A small CTC audio transcriber, trained from scratch.
Model: norm rmsnorm, activation swiglu, layers 6.
Training: muon at rate 0.024, 6200 steps.
Data: trained on short made-up English sentences, spoken by a formant synthesiser in many voices, 45.7 epochs.
Rows from block 2 of a small CTC audio transcriber, named by matrix and row number. Rows with one number belong to one neuron. Each number is 500 + 25 x the weight over its row's rms, rounded and kept within 0 to 999. All counts start at 0. Numbers have three digits each.
After each neuron's rows are labels from the 100 clips, of 14976, where the neuron reaches its largest size: "peak on" is the class under the peak; "top examples" is what is common among them. Only what is clearly more common there than usual is listed. The data: short made-up English sentences, spoken by a formant synthesiser in many voices.
# gate: second MLP gate (model.blocks.2.mlp.gate.weight, 336x128), inputs 0-127
# fc1: second MLP up (model.blocks.2.mlp.fc1.weight, 336x128), inputs 0-127
# fc2: second MLP down (model.blocks.2.mlp.fc2.weight, 128x336, transposed), outputs 0-127

gate.94:484492503513530472501529517536510493495518475496540512510493500516521489517500455517489500457524511525525522501422519538438451512527498489482496502527531539518551504560534453514500512514490521484496523484479492536480534528481492514495457510490538484488512462500470519511472537492506485481517529516499494517490537514460477525442482515485478511491516516515492504477515520540511466475448
fc1.94:500456443515474551483535478544490487509512558542494528493483484497487469487515503537501494523428551505480538488484533488507525486493495530488488532511464480497461487508493485472503521490530513499502492509499510441458447468523499485513507499534466504433509513491503513509501506555477512493532519513509534505511463491458465484485524521524504529479474509495532496507503520515478503523479
fc2.94:519502489477497512430464485476432452479520498512447500487517463479528523508517576504504478520508535513465538481516481486558549463523503473478485517476437490505523486511473500470528473487496520487518478508500502503502502513516517509468510509534498490514511548501496461498468499497489524514527497483479496469523466549506494489520515482497507544521504493479518490484497488462462529527511
peak on: /ɝ/
top examples: /ɝ/; voice: deep voice

gate.332:499523484489469521478504484487492543492453510542538496517526456484494487468546478499525519521495492552516482512483469530482503539436456480498511511499460518516497475522489492511473468516531507507449481535507489491515494478511498484474520485484505491432519484512506519471506526512519453500497460523524490519487532506481486460515466539500455466516478437512483454537493469503489513502489
fc1.332:510495535482532500509545508487480535536454514541494481474533503473461504467517506535547494531512504502525534511499528502466442468505505457514464505479490500535461506496531530545481477490539503493486462509457486491533490472519470469481512446510475483484461506530505496463507493495489454544472501486490489481502498484443521531512523514476502497506490479507484494503513535472496517468552
fc2.332:500504560503468474544541521499497516530498473496477481515540530472489526462472502494514510535508489463535489506506523495451434456511499487498490455495502517557480494520523535526498505511542485491513469490483492528497536445497486466490457449507520475461484494508513508481506478525510456508494506485509529492495522491445494499535473540504549543513500485509495500505510542518497510473517
peak on: /k/
top examples: muffled (low-pass)

gate.169:500503489479486465531498504443491502521491547539495500477482525497520478504520498517489498501484473458509496529525503502513452478475475498470438508506499509499498495532492482510526479461507515517499473483525505534486488489482541506533459527532484518487493473553501500500534449485435535522532514476536469543488494511543493443469524483547480531514538526503471501511487480527483478462482
fc1.169:483498492507488472539484550430478523534521465460537522514502518484536506494484464526506465510528509516517483517530511485501528480489484502492506465475482514463515463513502491479474477469476549487512518486493544479519487480494498535525527518488531513501480492493491435534530505477487572488488513533475514511492529540500526498492460497458474485530476465519515524500526447513533502489518
fc2.169:494531497541517493506505536471486518510523471503492494535510533502521520472512489513516467505507489544515500535517544483492503468509508495489502507498506518466525436513479487484502504472481510511474519498516508484548465501524512520524514503497508492504461481505500427534568535506497573499488472538483503483520472515439493488493472536485490473493443458528516526520461451516522496501517
peak on: /k/
top examples: /k/; voice: child-like voice; clipping

gate.77:507444499466495496503444515505475476487521510500537488527517519493467484516504466491501481480507504497535512505492549530487514493497479451483509468509526542457452474534482465546503484538539500522480529464541485475502469511475532483465478514519512478483513499568498482433525520458503488504527524488500486491524540517452512506480505541486496474522514511496496479459489518523483505473487
fc1.77:495515537529499485493464549530550511494519465494499536507493476520484504461507523487522485514424523464515486467517515481474503494497499532477469558511522508509538492488427504484500494495480487488506531438498502505495506532531504462475487477454516508483525501522513446528485528515494502508489477488530529514517491513551489488562457513515509483465478536499496502514484501475526507531509
fc2.77:538524515517542490519488489513475545513501489525503489490492439507475477529491495513493493505498465529532537483482497504480485470522491540528491526517542524495525504504505464469507504458521518495477505465512494554474517511527469456479531456547493506533501517478547507530477470513505471519541477479562490510462467534530476482489517496517479461526504501524508494518501503469500519559541
peak on: /s/
top examples: /s/; white noise; pink noise

gate.307:523479502473445504489445497490474487482526526515491475525491462503473466479492498500514498514484495466483507474523506474485511539493522496499498522502481446457512497554469456487487471488536505515522528530479520481467529413503564461497495547500502497507509499487497461497496557500541492505487520496543479514521534506463500497503499488477524494451522527501523499502468525474513530483519
fc1.307:513492510496517533498471539535504489546503472497512494506487445495466497491514487501494502486486424515524544537494519492487498531526494515490468501492521474496513482485484514499479470483474526514468507476428466502501499500471539538516469502485520490502480483502493486479500533505538481513506504444483531524472489531546426490471491477496542516459473512497488470463517479512533545530475
fc2.307:506480514488487509521474494541472469534516483476473497490496515522535498515510510501487496449462461537518518493461491511489507508508503487515419513479505474490523472508481518505499472488522560553463527506431490507516495507499517555516465509483521516493535488500483465496497571507517498514513488479526507472433464489529472475492482485504524519459512510503478492480508494499559518501491
peak on: /t/
top examples: /ð/; /æ/; "that"; /ɑ/

gate.245:468469454525504448516487536519504490462486511495506480511503496517474501489541502523433528468485522500501512453464512547466525502494518468455528520519504496513489480456519496525503535469519489486478462451502483473519503499544475462520463506532520516505495464437506509484505471518510478512493470524476477497481505442503515474471507508527507522489495452504505485520478485516531474460478
fc1.245:505551496530502526494511524532465489470494525513525518473491505480506534472461471439516493484501502473484496522516486552504469468495507511485532508465512468466470527511527518527504476473472487505481440511465529438500522501467522542475503469535522506514493488509495468545509517533498516453483539489507528453491491470506482483521497515491490470462498480543466467469535518507521475483497
fc2.245:501504477522543510478534448529483531477481567530513526519474489507494500465473511506472525517497460478495497490496474463490479468495526468497493488514481502491514545524476521534509485492496491526491459480469504499504509463487472509516456498500470470511473497550505471505472531459494527518512530509440542493516504504503538526506499427501469500469539524494484454472529513526539486503476
peak on: silence
top examples: rumble; pink noise; clipping

gate.57:476487477527468496520532498518493494472490490503497477519489482520479528461511489517510493525458539482502514462501522443515528498523485530492527490514477475499495471502533490481481455557549465532476526455528504441498511491471549583476506495487486511503501489483472483491476486467502462536489501502527526498482517499520501522508482478503480459479477459499496427514504496523477475472489
fc1.57:547452485505498525528484475514496469550555498514502460514485498489491502514504496499464453520501483507480515527507489483491450505517484517523497503487502491510507514462465470502466482531510491479518513496489564473519473469544498494475518483517517504516427491457519524493538496497499511516482493455477504525458509527511565475462475495509498520504484511475480533496516487492527550474564
fc2.57:525478490475513480496462517493482529472500457481512469546520454511500504499534484536497504550452462461484488501504500515501557481496487502533505443509485490443525508470506496532453503519476455485497540515517473524521527489488463525479490456488511460501502463464495499517509503515480474496506481510523484507473518509516520478531489528445511426485509480504528470525531511518516503495518
peak on: /t/
top examples: /æ/; "that"; pink noise

gate.334:501460469523565488476492513462484495547516521458486524521509519474471467571463486484499480478480476476466482501512485476483488500507463487481480545484460480456506474483488507500491492525471483511482470499486465534488480453527531514492493502482478550494532451490478530501496497497467518545545474512506495511526503503549496481460510489522490527550468503508493493450483491489496496502522
fc1.334:493547485468490465513470505474494527498525484504523549514500504484554500458506503497534538524529462472529512540466516530552506499519488491525535517487483549479508474482445465549530466511504529517510513510539527472490526532522499484493513524525524506490500502513488505491476552486504481492487512484497490517468547509481481509510508498487476500437492545500531525561495521526494478526524
fc2.334:513546476483476501550497495462484498488515510516536497512497491445499480471448503485508505520488474492517463538498507528533501477509481492510486475486442530509503510488500445526528467524496507526496519487537565485517498508535483483515502488538529540499516522528498464554494522525496483519507526466536497513459544548495491510523506487490493510475477501519543443549503539490517477481501
peak on: /k/
top examples: /k/; voice: child-like voice

gate.263:514488511525491488527442484495472526492442504511484467492511477495506499512507494518493528521454503493531516535455474480492514522457542540507443495566485464508502491501534522506519533514455477483487530471454470443488470486499497489507513540457518514492475500512507474492456483508513485511518506488516464500487494465501517532491451500546520524528530487519498501469544539485509512498523
fc1.263:499540474461520495524484577464516494473504496453506524490457546469500503478462523537511515429491510510498490494501546529495471538491453468543568466492524557482476523497465504471509480513542480527497503534511498520499513497455479511526496493491497497506488522522525518518517486497523504504528518502477518555523495488486527477515517494462502455513495490476507495484503515501512491492484
fc2.263:509503488518543546525532508522518485529460510530524489500462482521474494467544547501509502489535505532522525521508486489504472481508490524496475488494527526514472500406485501520461471500538500484496518479466575516514481488479519514482466526502513486492471496519532484485472494477482488513538527483526515520506486531528515555489516484522474505543504547510531515495495527485458459502490
peak on: /k/
top examples: /k/; /tʃ/

gate.265:506548532490518526480494520516485533504525517492537546504481481534521465498513493534552507517494506466487487444544510546494509517453487475497492511498509507449497474493497482488506496485504495562448484487496479518483536502456473485492528531513513479485536448561515513499516500484464504502455481479511474520497500518517504507496464460508511485505528537484455521528502523476485551510535
fc1.265:490461477502485500463527487472527450517491479497504480499472553480454504504526514527505489522498548507518488489536501538482476519497471485438486508569481502545552502504460485479493520479513472504556519541521507500527474501524525496472501473468536490509500489498488463496520524536482541477523518512485476466457479537491508480561487479483476494500510483488514494478539500500519535494485
fc2.265:496505461487522493437519494457520492452480482493516512441482521501476490511503498485486483502468533518517474481524485512489503549511485497470522515540476498515575467497502467479520506499498503515549534499471486468498486534479497475488485510502526439494490463526511510561499565544483531465469523534500470476499478510466489477511526462485500487455502502484512498498482496490495505504535
peak on: /s/
top examples: /æ/; "that"

gate.267:486509516503575459474469488441537495500491497517511518486487494540456505498475508510529477521520523469478500486475497470473511522520524509501487539499484473517528469546488481489481490532490489485542485470487484498508439516468495486435510532508470501549485515492472469506509502479481460525484512478481573519524516519500510522529506506482520476504513479456443496504488463517493470507498
fc1.267:521516493486524495480510459532542508477493519492509448473497525503482512484471501485547499515499535484506457504497477510493479487490493517498454502492492542499506533533537513528544467506502531510529509512478515469478480494535495507495536498452479468503546506514480491479497515481495454499480510557478483480494488502536470551491451521474542480489498547503495501521451465499428506498551
fc2.267:511451520498506482505470502509547511511525508492494524494488509511508469519503486506513482511471483421523509527478507541486520479495482517564535445530507448461524484528505505499496495469496480508507498503524487485510501520506524475471492485491491481468465508474489457491495535510455473446517496492511521526492485497472550502518483477505535436486516502467437499478515511541515493474447
peak on: /dʒ/; /g/
top examples: /g/; /dʒ/

gate.324:454505479452465476509499524528493503513490494478465526465487463501481533501502512491481464507498526515484490505482477530489495521513543435506479479528492558510510510536515519487545488447495549505498502496501477486481547486504517457443508528457505479487498488462501499509498493524490515517500467504512533526494473475459556547513463496452507506486575515520494512486504517523499501484499
fc1.324:536517499511497496534543506501538522468484514561524480524482514514475501499525485494549505495470503450513483482522502480502482441529495559507545514474457411506498535465475500496528489519496503469507509501517505507518498486493499495516458519517506514504435524492499500488506506471491500492480534520486487499494507518490464479506543507513501503547450485498542507514562530471478492526493
fc2.324:523510522507532502507533534496510485454512520561528517492492510511499506507468521485526468470483451495498460523502503505551528453506520514506518482488478517503520567508468531482513479474527471500505513491516507538515511524491472426484501508488514471475471541500506477534514456443475468518505477524519525486498544559509478484470533502481517485526507468474515522482485539503509512502515
peak on: /ɝ/; /ɹ/
top examples: /ɝ/

gate.236:453511510518537542519506462464520483489513503496485519484482512489517473518513515504464515462496492497490519525488496544450494432475538528516486516525514477499505497540516463501523524506517518471552470510486506462505505535487497513501526481467511487505551506525494458525507524526447467482494507484486495511511511510508491458450510484535515467521477479505502503468505475480498517489401
fc1.236:514525494522507484556503500511467509528498509517515505552501503496478489515507522477515481522503516529495532507534494511454479491497499515510480462499460521537509486484510505441513499509517487553502489495482475540499457503487479492533468509520470488520519499535512496489531529484544457531502417491516523486469505485475500461515515507523528548464523452514471509496517481565514492445479
fc2.236:503508484526511463534519506490460525548454506482496545517491535507472481504513497484495460531482530533506524509525511488451461507493474525507476467504481511509518490457520488462507506523515476538513501507474468509518470495495463524547448482546510490534544497528509508470519514468543470502508443485511563508468483502479538489512492502510535540470496466509476519506501527535512503478474
peak on: /ɝ/; /t/
top examples: /ɝ/; reverberation

gate.317:462448472514505520574527522487521520482513458501479514522443481518515496468482534511497497524485489504515511506457489494488488469483464490446495497494480492450534494477501477474450500480511461523510494542466492514464520515481511484488515480448502511489488513464529490500478492543521495507476480474472509490500533516503528472483521485469471465462542491518492522534528520511447460514521
fc1.317:519486491449467512477557536516512522467469484494494492508511443483533516459523508450508475532516476493523502542510461510556506510504492484480481495502454531490511441465493506443486517484448515518507517541494466467463489509486475508531539486491486529526481501486476506514479455509496469516511514496526507531498533488513579490469513514499514501485493473494484510501509523523477510499504
fc2.317:502526479497455502504485518524524491499512519468538459505501529512527512511482497468528512517507460515464488508480516516497511468506492480514541440461504497503495474500553521467438468485488523510516506481504464448501507511477482521540493461565538530509508523475509485535487453494534515459508456479516499507511466473518517499478519473492500483492477450542498466484484528529510531476528
peak on: /ɝ/
top examples: /ɝ/; voice: child-like voice; "her"; /ŋ/

gate.106:507473541505460436489477512493499456490504480498529525466509495504510514496490480464491518487507505490472519555517523510506494477479439529485520482540509517494503526501495521453472503522502499483494499523531483497507460461529503483503472505524460538533482465475486476481449525508492481556527480476480478505537502525462481454439484506496523475538486488474499529482490563489527503510493
fc1.106:473470483519475501502484540486505490496516474492520502495549515531507459503484480466475511505497546483475518535517540499536520539515477511506488545459496546516500527478448470496477483526536510523523501509513514562503540526466510477495508519493443507545518484534508455488541521493520491517497517496543508500503461521496459474521496487539501503505458517522507522454502513531458455497493
fc2.106:479480467511492524507473469481470495482503466469518528481519494499493491541451520502482550518503554519533507537525546536510525481500486494537468543495466507502504506451485462526519490516496520517525522492533518502470521517426505455479494492485464506491510449528523524486505522508517518477469484479530504471509467546510496558537529530522509484512496501504457525508508506500477463491488
peak on: /ɝ/; /tʃ/
top examples: /ɝ/; /tʃ/; /p/; "this"

gate.231:530500557496520506536509499475484547468485499533491496453479470537490498509502452486484509463495534477516457438496449523472505449519493464471482521514503443466484498498517526495505502496526513481531489527504490473509502508531514503512521469513537494501507534460476543482474515490522513481466504495469480504484496485478495536475453469479478445528510506510506500526505473527525536459482
fc1.231:496516539454491549507503478477461498509544495523472511474499501549519479524468507483445488527465528463501510501501484530518503511497524486491530535466475465557506483442453466475485516515484508486499504480536552498505490512510493486478494495502557458497511516548503506498498540495502510517455502505513523496526477494485506512481461447500467538464542518517494545520526480508508492502488
fc2.231:509492495478446533477515495486480492496527508498490524457525467546500493503461501476454491522490555512526499501515489561535509545482542508510536522469479495539473481464509482498467522497496517475469529470495525506523479508468529494503486484504520452502503479543542474464480549504514532476486480477465485479530460527513510505509493484523540549459525487539475509489496468488477506512486
peak on: /k/
top examples: sentence kind: request

gate.70:483490493480465530547496547505480506502521504541494496480535480454501484539520524534514498558486525535507481490506539525502529467535446502466493477503470511478498511492510519495504486512440512497454490517519495490508481466501510481540507544479505464465519494485475481510499477490481502462529541463484476483495493525462473494514501457519507476476505501461535526511555492436507504465487
fc1.70:492491524448485528507498536523523534516495511522461521513511502511514479498484579543538488476501525506508483507471536525521547471494461521506471504525499529509498486527493533480492484511549539510511507522497527476494506520539469503542483532494505516540482505500483494443476505509495466488463487454524486427508496494464487479495489543540502483506447490477505529527509523533496485484497
fc2.70:549493500468517531471519475539503499470482497471472488527507471529509489483496512477544512477509486499493507518500500522477517492494498483564497489500516487544485542511451498463456506563512536471551518521529508521493529498497512474505536510493492515511486494547502554490524522534536492510452496494501492425472500475511512464493513498486519462472506495470495521494467532551478464488500
peak on: /k/; /p/
top examples: /k/

gate.113:499490509518555468494519533503487488487529501482503500485510470472490493468509463480500468490524482527474527530511439522487493513523473482498515479527533508507471508528525524473533469481471472520506526474510546500508535499510453492513519495464481468510471516487492474550539514495479490475522538495502541542521538491457524464485429504495506491495517498492509524466527501471547525439483
fc1.113:496550493463515503505462506482523518501529481491493522466449478474510483477532503515526469469512484484490556505536456507476469529492484506493530515458530532497467485523533486504493468503479517530486508507492560505552502530501494507490503494476453510491489508489514484515533483518509466486530450449511543502537524490510482480475456528481513507508503524530546503489501529477500484423504
fc2.113:490536504468505492508506534508499514473504495469537462541474518425528477504514488524510512554495492497501482513570516512467472499491455519501493516554497475454515462533506520511553528477539491537456518462517483484487536509524504474499516487493505521494501489471496485518530532480486506467480513511498533495500493471490505490504467505481467475511477534540492467501536481469442504480473
peak on: /ɝ/
top examples: /ɝ/; "our"

gate.240:495475477509528524448543479547524502489481530521528506515473484526507455517491487506484504468481505570482458489466555520489513460493485496490497508525511487457515528479516448500551486495527540499491472497456475521449477476480472490492487489469475507480509463484517526491464510508464504495493529499507490458486496507503533489473505526515458475545483505493445520475517501510483495512458
fc1.240:510471490503504546496546541547466500482496534501487514496504506497519455546498520458461483474486530467485527472545516517528532473485527470472515507464525542489482516512516493503460470519459481511457495478500503505514516496480473458479491499492469555526467542495506523489480487526464488485478490458490480487545472487505492512527563493494529511518514479504474506481481530471456528487486
fc2.240:494482486481508532478510512554460526484515535506506508510502476476499484521475511484471502489516504488436498493513508512523494446489519471493533479479540501508475488530510512493447455503447499510477491476506462479502528500493492434447505496460475529510461494489502531495439516529490459494509506477478511469518466502516481546498508524508502479565495485471495524491526536473462511476466
peak on: /ɔ/
top examples: /ɔ/; "a"; muffled (low-pass)

gate.170:492497482522491460488509498441535451502481506500548508478482545497510490481477474509473520432434474518506508522493508529530503525487464502485540507503512465465510509537473514536463503525524478532500495472509544483472478479491506474509495551495530499521550525482493481508504496503514491554487518528479478465510464512468535487471537487503526480480498510480496501543515508542462506506476
fc1.170:481562508535491546486502543493494532466531502545497511496473482502490494476481469477517478510479480495477471507499503496484514496498497489503512493523449471496463491475551513472483478477495508510507500525523491536552505522462538545513470506443502491489523460529521482469515514536503519476549527475500492465504447499469526511513529517487490517448506522492523502529498472529554502448492
fc2.170:537562496487536535508511505539483509446531495561528497503533453510466510482503490533509489510517517481523481485480481493503516494495483505503504465463479525520461496497521496484548475460459525497515447525503479560548484481464554552477487515496463490519505505504517507486501488487478482498562489510512520495489525520511511499520510521522490524521485486534517489502471499532520495450530
peak on: /ɔ/
top examples: /ɔ/; thin (high-pass)

gate.10:483482521518476501498533472463515494499488485534512472492518515473516526513439516522484508499497552492547494475479534546504519491466512519502453532500503465482535495510479491467453531513523531514468502495518543486497498493467533452514489484457492471475454460528509497509459497486465490472497547553502489538493521536516522481526512466513525489513507524495542489512488514515491527507444
fc1.10:519517491523461483477491508452489516496529524489515448492472525461533525486509490498481518507479486474485536475484502512543496473491529519507472520475491503457473519470471524498495477444486519460499494489510550478472531513530563495484550512499514476512548466503490468486492484506497542524484531518524509535525464527494545532487477523499515468483505518492486509483520479526459548510552
fc2.10:496529468510479483455476510454475493464553541494521443505513475468539505491497510501495506497501494483465540481490487501504484486525530512488497504499484497472472484502487516514528510446479501479482477478514585489468530507553548501481558489499482467510544460483509464501509472497504531549479533508518509524523455516462514525491490522510487482492497482507477497516523487532469515529525
peak on: /k/
top examples: /k/; voice: child-like voice

gate.23:555492497501485460465474493503458515496446579494499463537494514487496526496500491510492479457462502493492488516484499566488512498458493532475527504476432488502546452528488473497481489493521522527484496480484510460515511523489462465490509528498490470472501483514487508513517446483493504551491491511542471476500484511506472464519514487509525520552495482487519466486479510481520506477514
fc1.23:499509555523557461494474543516534507512491509453468470491548491516469492504466537514482468535509513549496515495512479509460473495454461482468499503531492468520491489503499525531436490515489492511512452454449533504477523467505479490524531483518488470523516507491538498448522471536479491529531495475545470489501503506485480522515515483511481492523505499510539523490498502506525484491486
fc2.23:506494538548516481502471552518532470539505490484450511498521501501474473519510515500512534515510505530529530526500503499504467526465442506471476477519498495533462517489516508496451541500517468497487476483494482505482497497485500488571542495542507462544505503503522523486540490514490530499499495446506449524454503505498503501529474484546501486501511520529523527447492499471533466472485
peak on: /t/
top examples: /æ/; /ð/; reverberation; "that"

gate.125:487531529461489511519515517470436504486479496511513521519474528464467489511538525532504497466512471520524489526460500492482471555467474535473504485480480473514478507556551465501501504542539527517533490493525479512524477474456469474486524484458488490519540521484505498465506494518498491505488516521511490546461502504498485497493492487502482461462493461531479505472493459467523486477549
fc1.125:527516507465472499490475519529521508498497509513485474520495507525533505472487453491540475467503494459476527502491533496524478496513519457430487479544500488539513535509437503510475522458478498493456499544446483502457512495501527485484531508490514554494487494482512537514460484458500511463495495479467480458512519491495521500492534526496541504469540502557512513490502528511494519466504
fc2.125:494511450478501494483522493503476529508476518543515508528471525479513514546478433475556506532550469475482538482469528458509474504536486516467498490522492493524493456513483530516477499498529482484463478494482498476514501483482539432497495503511454560492487475497494473523465493475517549493488508486537515490483531496474483473519514506474509468478529513528502522511503449502477489487512
peak on: /dʒ/
top examples: pink noise; /dʒ/; muffled (low-pass)

gate.66:477502523469529509479497511485521507516509505513508554540490526480515492494500517524486465511516491495504511491457454484510446489510451522538499518499495483497511474503508498480503509503519513535532513502495477512498506484506494498498511508482536458521494403486491540501558494518461482494457514508477499459471493451491484516474454522510528560482467444511517515494448528478526505500538
fc1.66:516490503490518516552519475469479529512539530523501492490506518501513529506503511518465468561522493497515508454437479460514465491521528452486470507497507481510533507474491516489518498479498530479545514458503485553498490508499493495487520519483443543478514471523527460520506518492510556460503465503534502481430510485560520485521512499530514490488505499515510535511508470530502481517496
fc2.66:522515477527481503518525475503457549495490494519480487509526485492514539514477534497509480556501518524472487549486514480481477464483484505495534508468482483505482496467543533490478477525533500486532467475491496497492427463498497513493487516488531518512493484495494478478510539467464552492516478491529462480534460497537484509539476504461487467481440516479522536546472512486517515481529
peak on: /h/
top examples: /ɝ/; /h/; "her"

gate.63:483543512498509523512553505513449472552454489483511508482515505531526526525486515490527535464494480484483479496483498477497541466494546471516451514500531477524516475540505498504498526474482458533448502513491505546466510466530448477474500495530511467519529519449481500500539512454467524497495468496523496502502491530480520498507476493509476470468523528487489530508466475471489519524481
fc1.63:485497513521506497505495506503521498480508479506528499535475501532515494475485521513483517514542478485456496510505493512523519556522486512491530520471469540513491502496489525472488516528536533485529561529492488477467518483518535448494479505443515538519508523467506482487512494537511492482500466506487515471427534453513483513495519498440535518528469500442497479535487521537540490461508
fc2.63:480498467506515510452494529483559509424502486503547518507506477466496497512492535513494491511528522524528502502532501529541504526525486504529515493500479542510505546485487498494523496506492502490518510524507431518474475474486526471484494541495504509512501552500440513520506522533547499513503475487514521486473514496508462471501494524455519493445537506486459529525475552504513484526536
peak on: /h/
top examples: /i/; /h/; "he"; reverberation

gate.214:514493495469519502539510502473463521466526498529530488470522447485512498504525495501506496489504491521503504533477531524472502460513493456501529487540492519495474536556486473508543507486482569546494498482530483522490525484484493514488535476516516498515495470507515539481490482499533513500544513494508436521446518494411500512483517492490449474494533481481512479501493497483520539516526
fc1.214:524495497505508481496512519545497492538483512487533495485476467541488501473477457474529534491506577491487517525497526474483523428487526466480536513499527500561478504490469504512528508513506467465524495494475517548488497507482488514518500492497502554503476478519506495481506482435485512514444465477513499469530500525467546496494518514503522532532503545465547509506506495493527510508492
fc2.214:482511527461489497503490508471516511492515433487496568507482460520464497481512498510517517518473537457521524503502480497476537472477497471505509481540473499526508529497506487515508505457504460516492501486508511530465537471476459501477489474479489553448471434503472514500499486502496530525511479506473521483503492481459560505480533505517457501460509525472496537514508498496542543478488
peak on: /s/
top examples: /s/; pink noise; white noise

gate.249:499543509493513481483517519469492531476544522486471489511514539476514476505496504540474512499507463521545513502496500538502525466477489515490505492490449453483505495478515522512526516498492495531495574492450516487499478511523505460510496523481466471506515469456467577502505523514453458503500475519529497497490492490497489504517490472469439533480466500489510500461504515473522449473464
fc1.249:467506477495529474521481511468483472471505535451499504455509547506490506487502516503492493501529509452544508479505555547513501477465512466471492488513492477501486524542492526492487489500516548485493492474525475456487547526463487501503496465509489514519477503544518482498500529469477527476540517548460528509477522485536512496463515496474460505510497471522481481466465545445488515478526
fc2.249:456471474486548501490470551499491478464510474514522487482483521464497494516516480448469512495473496439498490522490559519509513501442493468485462466534496521456488486493494500495426524509538504501480464510488491490476507498497485482494495536488503507506478518501477467516513539490497498449515489527480520526466477505529528483469513466477514468541538477513470494514454513494515468486528
peak on: silence
top examples: "every"; white noise; pink noise

gate.166:541488448514501506527492491518469539531511526521538475480494518482495491462479528486526524531513493448501501515492479486488505529479466506473472544495506516511491491510487495467539491523514513462523544469499503516498506481473461493519465534470468557502523483534510474498452510489484504449534495492526433495484470508466491454523502486501535507501500514451481499488460534487460486466480
fc1.166:475528554517514512487509487467509498459499464510507483505492484487561524515505509523541454503520481498483438493480457496471510494468525516492518472489494463514511482471515508513459516513523511472429500491520496453550490544520482503509467528541513513499473482471503521476514490511448552490516500505497503472506525529504505509502497517562459465537500491500450499521515481508513482532500
fc2.166:520502514500472545514507449497530463519491531483469517490481513528522528496501504507521459524527499581527487471513510502497531494496524539463507456490507487510533496493477535522485529492476492523481466506481481456543517529517554524467531494542498473497492529475470533490511482492479521554493495517484515503502534537524515503465495524538473532488506494543526485536519469510511497521548
peak on: /t/
top examples: /tʃ/

gate.43:468503516454473497475497499471470485477561489472477527509459544517542456505531492489520515523479494505496505514496518552523519519494495495523521494464505493493486497575469490528478542525486500504499506488543479495436518501481501536527502499551494521536507452480461477514523535491494504500515529522475509512521473502490479502490485571468481489492516559494518496491513490496525460502494
fc1.43:495469490440481471493525503472498503531448515490522521487504487465514496520527528467502506531486470498466481499432478497455488496459514495528504464484483497484510533512522495524484456482517497510486488501473512490516440464476472419513519489506508500545465542507508475460493505502491475496514461483474495465515532516516495505507459471489520510487489496550491547491475514542507528471490
fc2.43:469521505528523500488483496475506544549494536471466533479506496553521559498565524475495475515523504515483500508478518467517483497505505471527514478493489464515509521534525482510438498541522497521491488530466511509498477488470497471515494508505515505532519516556509523480517502510538447521469521475480495479483476540530459505514486537455525502464469487560490485475502498514484524524498
peak on: /s/
top examples: /d/; muffled (low-pass); pink noise